Rows from block 2, named by matrix and row number. Rows with one number belong to one neuron. Each number is 128 + 32 x the weight over the matrix's rms, rounded and kept within 0 to 255. All counts start at 0. Numbers have three digits each.
# gate: MLP gate (model.blocks.2.mlp.gate.weight, 1360x512), inputs 412-511
# fc1: MLP up (model.blocks.2.mlp.fc1.weight, 1360x512), inputs 412-511
# fc2: MLP down (model.blocks.2.mlp.fc2.weight, 512x1360, transposed), outputs 412-511
gate.1049:112124160185065100159119171092088124160110177152114092137115139155100110140180120104044182220115203129165165118077163120171103063117132182119123107097140081131117099126191117087154127176104098091148150096079120175134164156107103168087172226101148171108150147127095139144091149149111172129142141115162
gate.1050:122142189115088077133153104115106176128188160164129110118060111156112107173142104150109153102126121135144173087151099135102082137093114130141166160087151142162136100140129130110120152068110139142190179090104170092107109088119181108095142143110080105135106118138176135122122144146125163137163099126109
gate.1051:080143133123131035138148098105108137079151135143119109144110080147115152128096101101167110168070073118127161156164079080125151155152084152144157186094124151097099107165169155073137124112112108170143112075161136097177106118137126137189087140182155132147170098083133100128066170162178129092146133096128
gate.1052:062070119124098140116117198103114121164214136079143158114089175127093135185122127074123104170065154153168110114146150131119148127195157113073183170156151177178117109106141120157125135097090147117146136126107172126163104062141118084157131166107119141105157102089152136119129146152110124136114130142156
gate.1053:154147130110142120134089098091145201104124126116106143139100179106095137105130171075181106185109152132149081088122183111143217175132113098150173132110149110123094111121155168120115149145107157131167137147082120158148149132118086094177107129174107132122075073111156112123090104131101089115098106071188
gate.1054:131139116076103110148134121153131110090081162134110127101143157096120162101101115140080080047161090078113117003128105150132147158092101105140052100105080140176087127097087104124112068129140073110098125170084116105125207071130090092149139100147090129152116116098077115171136114142166155142084149057098
gate.1055:189140097130105092101145154109160184130145105139093127127131111084127165163086117129176146141097121124135170145150135042117125110176153112133155092114119137165129083114096160172173116101106180117229193146051142164097121113148125098159113130131129124100139149171100103097224151171146116155131099078162
gate.1056:101140091160156114106093100168205133117099135123155142089131087128136104165131139098106123128144165144109133119146121142147198087130138138123112102153125115139094168125145165102111166158108072138168129127096122112105099097118112119141136178161108100155121160115069174093053162118087082140100121100138
gate.1057:075135168157112189103128113160098200112102155110156131119118141146114104095131083173120147192156193074130135141112110119176144188143126194098164125103115146129126204117204096140048131093211127191117108118141163120145120124138139115101122097105098179117175144095075082151108114165122136120094145118113
gate.1058:162073104148120114098168164116133144110137101144132126126188219146161150099107167116124170102118159136149121102092105166065123133176130141100157123105182212147180173130107148106124083116169113183157137107070116139156078186122134182197079089079057188137092103091158102120196147131145157092138146142145
gate.1059:108155124153166162149104179103038158145111093063153150165124105118106120163090139111118091091166128164162166186104132129122176109116145158190108114130101112108118121118076114164145105144108125148060125162156105123112078176082203127167130117127126147125127128168101137128157129097104192177132137134139
gate.1060:117142132158202190168093142133141120086133153171119210133172069166161116147156139125084114051159112130119099169145140133230116089167164142113114120179132099114160135119124129170130089109134104089184143159173091133134165176140146139089144154154129118119117130080127095158102092169123148124144142103120
gate.1061:069163132121120141144144141081056119104192134102178099111140087146071135203206168085128119123149122064157107079062103164193076139112129115102166090078160168166091086108133129125109096114150120125111111137125121146119106148137111107121155154178153087117147112146188084159152163121122153130129143134178
gate.1062:139177083087135130092158092133091175109143140109146110112126135131129109179105153091135119147212160083127127117118090127134121108108146130188130170130182152137133118108191128061097075104145168134119132185175143156217110152113129114166127091047145123148172161151085130139149108135090132163137054113186
gate.1063:077211151139106205133139172185108115152061160122138108105106130134169144144130129139084165117189140150155156224087105085129209106103089126146175136173127130122186152090108186152124061066137104146130125169143149090077112100084139099138127112078089187088099121114161138128124083162124215138172179120114
gate.1064:102180135172117091137095098146084116143092126129121183112093105152155121114129122052146128098140111146164181086087107127113081146116109179140114106102161120112158124168095148148129067153118131114126074136115077123130169094112138064179083136153159068114153122116116093129091148160171133107099115079157
gate.1065:134153146066154145152138128131096120156122108132130136142112075116110095113132162108087201111127146087163137125077163132118114132092164133133135185121167122130138129098134094216130092099140110117134108173119143090112114168163115163112115138099135205154145115097052084134106108157122129074104137207155
gate.1066:102162116151072130081095111166197145144166075121143063109164103141160132151181069100183083137087123147135096133140110089129087131135168111099116175143113113162177134102068133118090070080156152191167071101116157053130134058110163159154129073110110070132099095151142125155080084097129185147126121137141
gate.1067:133099127114167092141136173112061140142040142150100155105098106144094085064129149142072163086190134160151134138088149173072122147111152143099143091143156120129121145133040108167160133077188140177112151177121095126107141233160087151178111086141125129110142144130143183106107109087141177121121130101207
gate.1068:141119125108158117088121135097151057176121119071162184089127193099124178135135160077102198108084133065135165155058133123086059114103162157089100152121068112183084159123047148063123100110154107091141101114146120111174123074182152120120095102136104165092159164122105084116208096170078077081092087110127
gate.1069:096090128142140090077119132169105190156151089141175111191179177103143122173175140124229104124121117167135043086156098096156095111118104123139248138157055000165104180128159079129074096144091134147139094109067108160141112142128082089104154169130113128154109108151098124132102143134133134101192133136088
fc1.1049:136100140186072164147098186156102159087104105158036140177147117174060150125166047136175088063137140111155086144123107148132088175135139094099165127098133150133118109123115117146163155122169120120101110137131126115117132143133100185114140092113141154119114194141192196113146085145071103124136157108156
fc1.1050:154114108132114180117105161052061078162128076066166106136134166094086155104092140154180115165105133105132058073121152139157075200115167132119174093160105032078130135136185165110151079133179103105115161145115094169134130144170079108156116136125108068127109095134145119127123092101144160116122148173146
fc1.1051:159147110084166140158070169154144102187125109098112092067144145104132112105224129129054114108133106175173132117125129160130059108160133072154136151113128124152108159116089143163143139129115122119123129096135151129114113115095124158093190113129196066095147113091130144169097054075122136139109150126127
fc1.1052:074107089184128100115109202147073094177124135147075138128137188146105201156093124072114149153132110160160096151142122135089121099155144111103111108055207135153109151141171102142104115123074148119166070151135137063084125080085122118215103193133112152159171162063104136062185111143114096198081111101171
fc1.1053:121136141138133123105065150139122128132160128116128168153084089187125101149117157124203135078170190134097087110125133101110122166162184099113117166110159204126155151106185172112079107149106149136139134099186133100121142128134082124148088095095096100125154117035120094164048105130092135072112130106164
fc1.1054:151081101143132123063157107117132130117158071100133126200110117143131145117141125134119146163171122116145142176118126157119049142143138154063133110174093118108087054165075113086143125134098172116080146091103119104139087174159158195159150073120093146130131192201176148121097064109104118069151091212106
fc1.1055:153108035014140090114074123152105185139140153114182095132118191107128185123112089134140174141139146102098138086128148110209154092139145174125115119105099068116099150090141153167168089094124135166129136214119123133110110140109097125194139114096157086180176104166139183125100159141093142130165101106134
fc1.1056:147141166119073128123080105189133133135143061121133142107087217174133129086147102109128122109145189149094163103077134135089082070114113147149161096105146160161108110168111153144188162104123136140157160184163131125155111153146139170085159149095106134140165123134079077102074198128095115148169130111131
fc1.1057:153161101138064118133138126127137090096169085137116103178087074085141174152119125126145124166050067148093121101132148133107095101132083106097101136184089162130116067112089132124150114081122121166129117112102121146166140160137102132169091112153131079120108073125139198112174155105098106098137093150098
fc1.1058:104146131143119091148136156121111103154159151071171179175177169130141119083080092096037129130096191114090101109133153145082147154157123163166172145149132184122119079118131176085118167150146127187137123149106212099138101154150133170166128102177118134148117168115114125160143100136171133121082134202146
fc1.1059:129141108124158133104084089157060136086135094111150126146122052128131151162121122075148105136177113143131096099130108151102080105161128151115192111150127125134176127184085110134162102079133083130142103149090101185134098141095119054115119138148118136126110048098164191109092142103181103175110068125127
fc1.1060:136130135182196048139163160089118175174121134105057135128113167108074108129141148093103161050043134150143132186119149134094070118109150084106203147130105125107102204116078110146139088177121116135097146114065160141102135092172119105123139102168138129121138170146135133115167184071186133079041174093151
fc1.1061:107144093226165096158084135146116159144162071167127112196088084070155111090135099092133165164124108095106081125141085128148182092138117167097141133080090121131118145156114057115137173093119120131090104109102153135121135117045146118120094089104132118148127096109132088108116146142131136140143129136145
fc1.1062:173159084094120075169110152104110121141145117071168056144126125140204088078139156171100102075144140104144087179111118118124081110129158100235114169120145111137126111139123113173108165152033093181103081162176117138123103128103148140089172116139132113058153111170139151135141159072152173127186128171158
fc1.1063:145151155144159087100094090098123134143159131085157139104121127154119115141159184062103090176120108135122101114108171140157075152162158086177135066117187099145123122121111083144177213095109149112153124056157126138151101177087126191161161105165108124192117095123175088089127128181173090145142101133175
fc1.1064:121162221092161137081149151124127106157111130075133142133110136110184118138130195116140199163140137144159115126114127133183097109145168151159182127138134096112120088123099103154132092135124110176131121143140072115072180145128158126100107092133114158165146093170087161123110146134103112100111122144165
fc1.1065:112099132133111115166140077149145183150139176097189132127146148159106137148135163119137118189126131110090120195077123106139134183122118147053158124045136105115158185155168093180081110170116129135159159115255201147100118135110095094139121127126064127127114170108141115154138164117148108148130124035106
fc1.1066:128156133092091222155137135157120109143115117145142152061147093092147174176130109144086111116106127120102092135101142040129079101100152088067157080198153092127154128194085083085082096107148154149165103133144117074144169110142162095154154157119140088145125131172096188178083120121131163085120158093161
fc1.1067:143115100107103117191135151136084160152118137163106125077099101130126183124094100182119124168191125127148209123092109137163122126086110099081123074168180084143122127155078133129145120134158164136122134141089056118067135194127107130130097166062150142161155118115134128122097103122162102060091135141103
fc1.1068:130119131094141135092157145156143094163126101076153210094111115094124163084104116080138197109124150039215182162106153092124110148134153148131156150123070108210071114048106103083101106127091107127129119147120113139120095090086150059103103149149104129086128124070060075180161107087110094120097145173145
fc1.1069:077076158147183139126133135143098184110080154084141175077117189112178072115122106093118102108143189157073155130102108134066130149159178112123176051023070129197085159119119120103080113147150134137112086150104094115088111154235152101103155118156101118151133149111120161099104112169167167124141118155190
fc2.1049:164095181129173115088132119135108074119158165129129111139144121120158089136117113102159103150113111091116168173143082124135140151127123119077136179111135139065145146214131157113109077172133162172135170125132138168144075143094111162132106147134072093156065120124128075157163087118172126101068128187164
fc2.1050:172156150125125071180155111101058124089204130112120115110120195103137212115098153099118194116156133120067129158127123194147137092117162142118169133161140168104134140150136180118115151114152201155186144102132115099122158116096134140048098154154157146084151136149192078118132087086206053119062186182193
fc2.1051:120118098118195169141173102134072138091129124186131097122127142185129172137109164146131142142077151120136113077163112167118135160136117147120130195048106121141130111132143119226116133146133109161139140089107170134073140140095092123170136234152205108122108110103066117111087110160146145077107146143139
fc2.1052:164151182154164118137144112141129101135169139144174152103126129156157118110155091172133076056188136118114094099156148109112145196144148154151085115187110118161157194096151161082099130128104128090112093170093165188176097190154156120208111109141096150158086113138094117139174163153146166105143078117135
fc2.1053:106152163140137182066114163137165160102134146090151134147151138138091140181159135127136162145146075135101118149120138151142093154129114115114133157131167164096107108156125154161087133128167127074144123150235129100067135182073177133118143165146128141205144178104174123119084138040154090132112175121122
fc2.1054:139127181131120166109192112194116183117135134113039094151092080129117142137135098120113151076132097123124091107088137102141130140121111088141067100077166094150126125106137102154183166098205098097106077163122055090111149073146117131088129055117168125161104166078196147103128166130103104221125097104108
fc2.1055:100090117142136160087138106127145103140113199122111179100123128121155159128138092208082185163127112156081140111104104167157158132172119104128105139133120092104137158111192142162153135071135124145153075115137149090147127195145219150142162141137120171154107139062156148081088171058146158086226114183199
fc2.1056:121154123152129107114167122118151090142188140128144111089101150109160139135114171147146124173060121129144114099129152179181157067132108134136139084131139138231170081125123099180100085187158096125118088125084090172079159097140088105129098255136133133123160094107105120121079133129138170140147129078093
fc2.1057:160197117119131131200084161082089150182130185061075170142059122126073129132166143116140175159221152082144053161140101184136140118118099156128127136135159130131115158166155144147126146088112107092146175119140188163110149117086189108141115124086172162165115095181109096191143111154131080085123137175079
fc2.1058:133119096129126085160149126170134136123112121122156145124129109157106131167094153134095110136174105121129099070181119065119092024113109121178107081089093138127165088129134164104096131168112129162134158144131082134153137126148145136134149067076142129132160067151125129114137140123148151138133143148141
fc2.1059:144181110133135129092111096112153150134085174104153093107119119073145105107118138123089138095075127065155068183120166120106130121076105099148159089136097143115087094094148132125187167106104136149108153152101135126112116149131131081106151139086131141132067126176158123121163091130126108102116154165169
fc2.1060:137068187112156048130121110155063156146132113166191079157164176126150070146156163101071150168097171099134146048141142124083103175134143066126110121116127133110157095162166118110177180140106142119124150073114148097172149136132122149117169113107084166144095103106088172109144073067144167155141145159119
fc2.1061:160123107093151144146118102111119106076180099124106139064117115080092126126117111134190139116115110142089117155153153132153159145138100052128098159140168145151130125173171118117129182138105162079103144155193024159127123100068179117096136170161181116085080108175086151054123109103192133149073151137131
fc2.1062:210141124156126133190148148122124130219134123146179082115125152158066079139141176171114139133131093173157142124156161083091090172133108198171111122124110200123077142148125121137127111130141152114137146102082126142114099132103108091143165135154183115104172099138127115102101146193116159129152153137151
fc2.1063:077127193136135120097144095147092103076120131071160128063138088192110212132146128170121102087113168105107035117224125113086084151124118117108140040117115089145143127117154162107212142134096142135115088077075061135175161119159084187122119186114134184148178157126128104079101132125089179101136150137161
fc2.1064:156143080107101124117122110138135121123145125099093114147124106136165069104121150132157164145075122089170161141096108106130139114042147157124140117094091144134117159183102055092139192186203127122105124124104120143133167150180108130133135111085124145161135117160102114130118142133177159115105081106136
fc2.1065:162099098167159174089136069150121138100105129158161084100158155121123126131171086092150152109152162062119106132164153134120142158084108110172108084160099144135157072145154105098145136113175135125114137100157057097139130048119215131050123125143131150120143094096123103120120116152170155098108113117107
fc2.1066:104195160154126111151095066144084075077134141138085147161107093093087105113112176103149107119083174134125131188126124126104085112123109108077179041188146134102164096178103109103121063151136095104087146114101170161089125129172108140097096207169179123106146143112103168141144148089124154098127135105136
fc2.1067:156129119099186120158105169128149107145140160097104103107143127119118163188094105126149077150106145146154151154167165228104133096153149134106185148108127190131064145103105096126122100164110084128132148171160137127100101137133165070121160087100068078178104124160111143134186141109119129129125149191154
fc2.1068:098138166075170099084114135116110155098170094142103124181139165134124125125110112111043124145140140145160068145176098114115072107163126129150150100172090179140169110149134101140087146157128129112130105104124150088135124108208147133145136096128138159076062068134135133171083124113115141169140164149087
fc2.1069:146166146141148121158123108087197120145093209133152103129124184145163119130107110143214115113111109117064107196141216167161176121135089104129119112190123178140098167122160087125146160155132142181138159134087110124196121151089126142106079138138191140098127152134069119182195094155175136154173137106089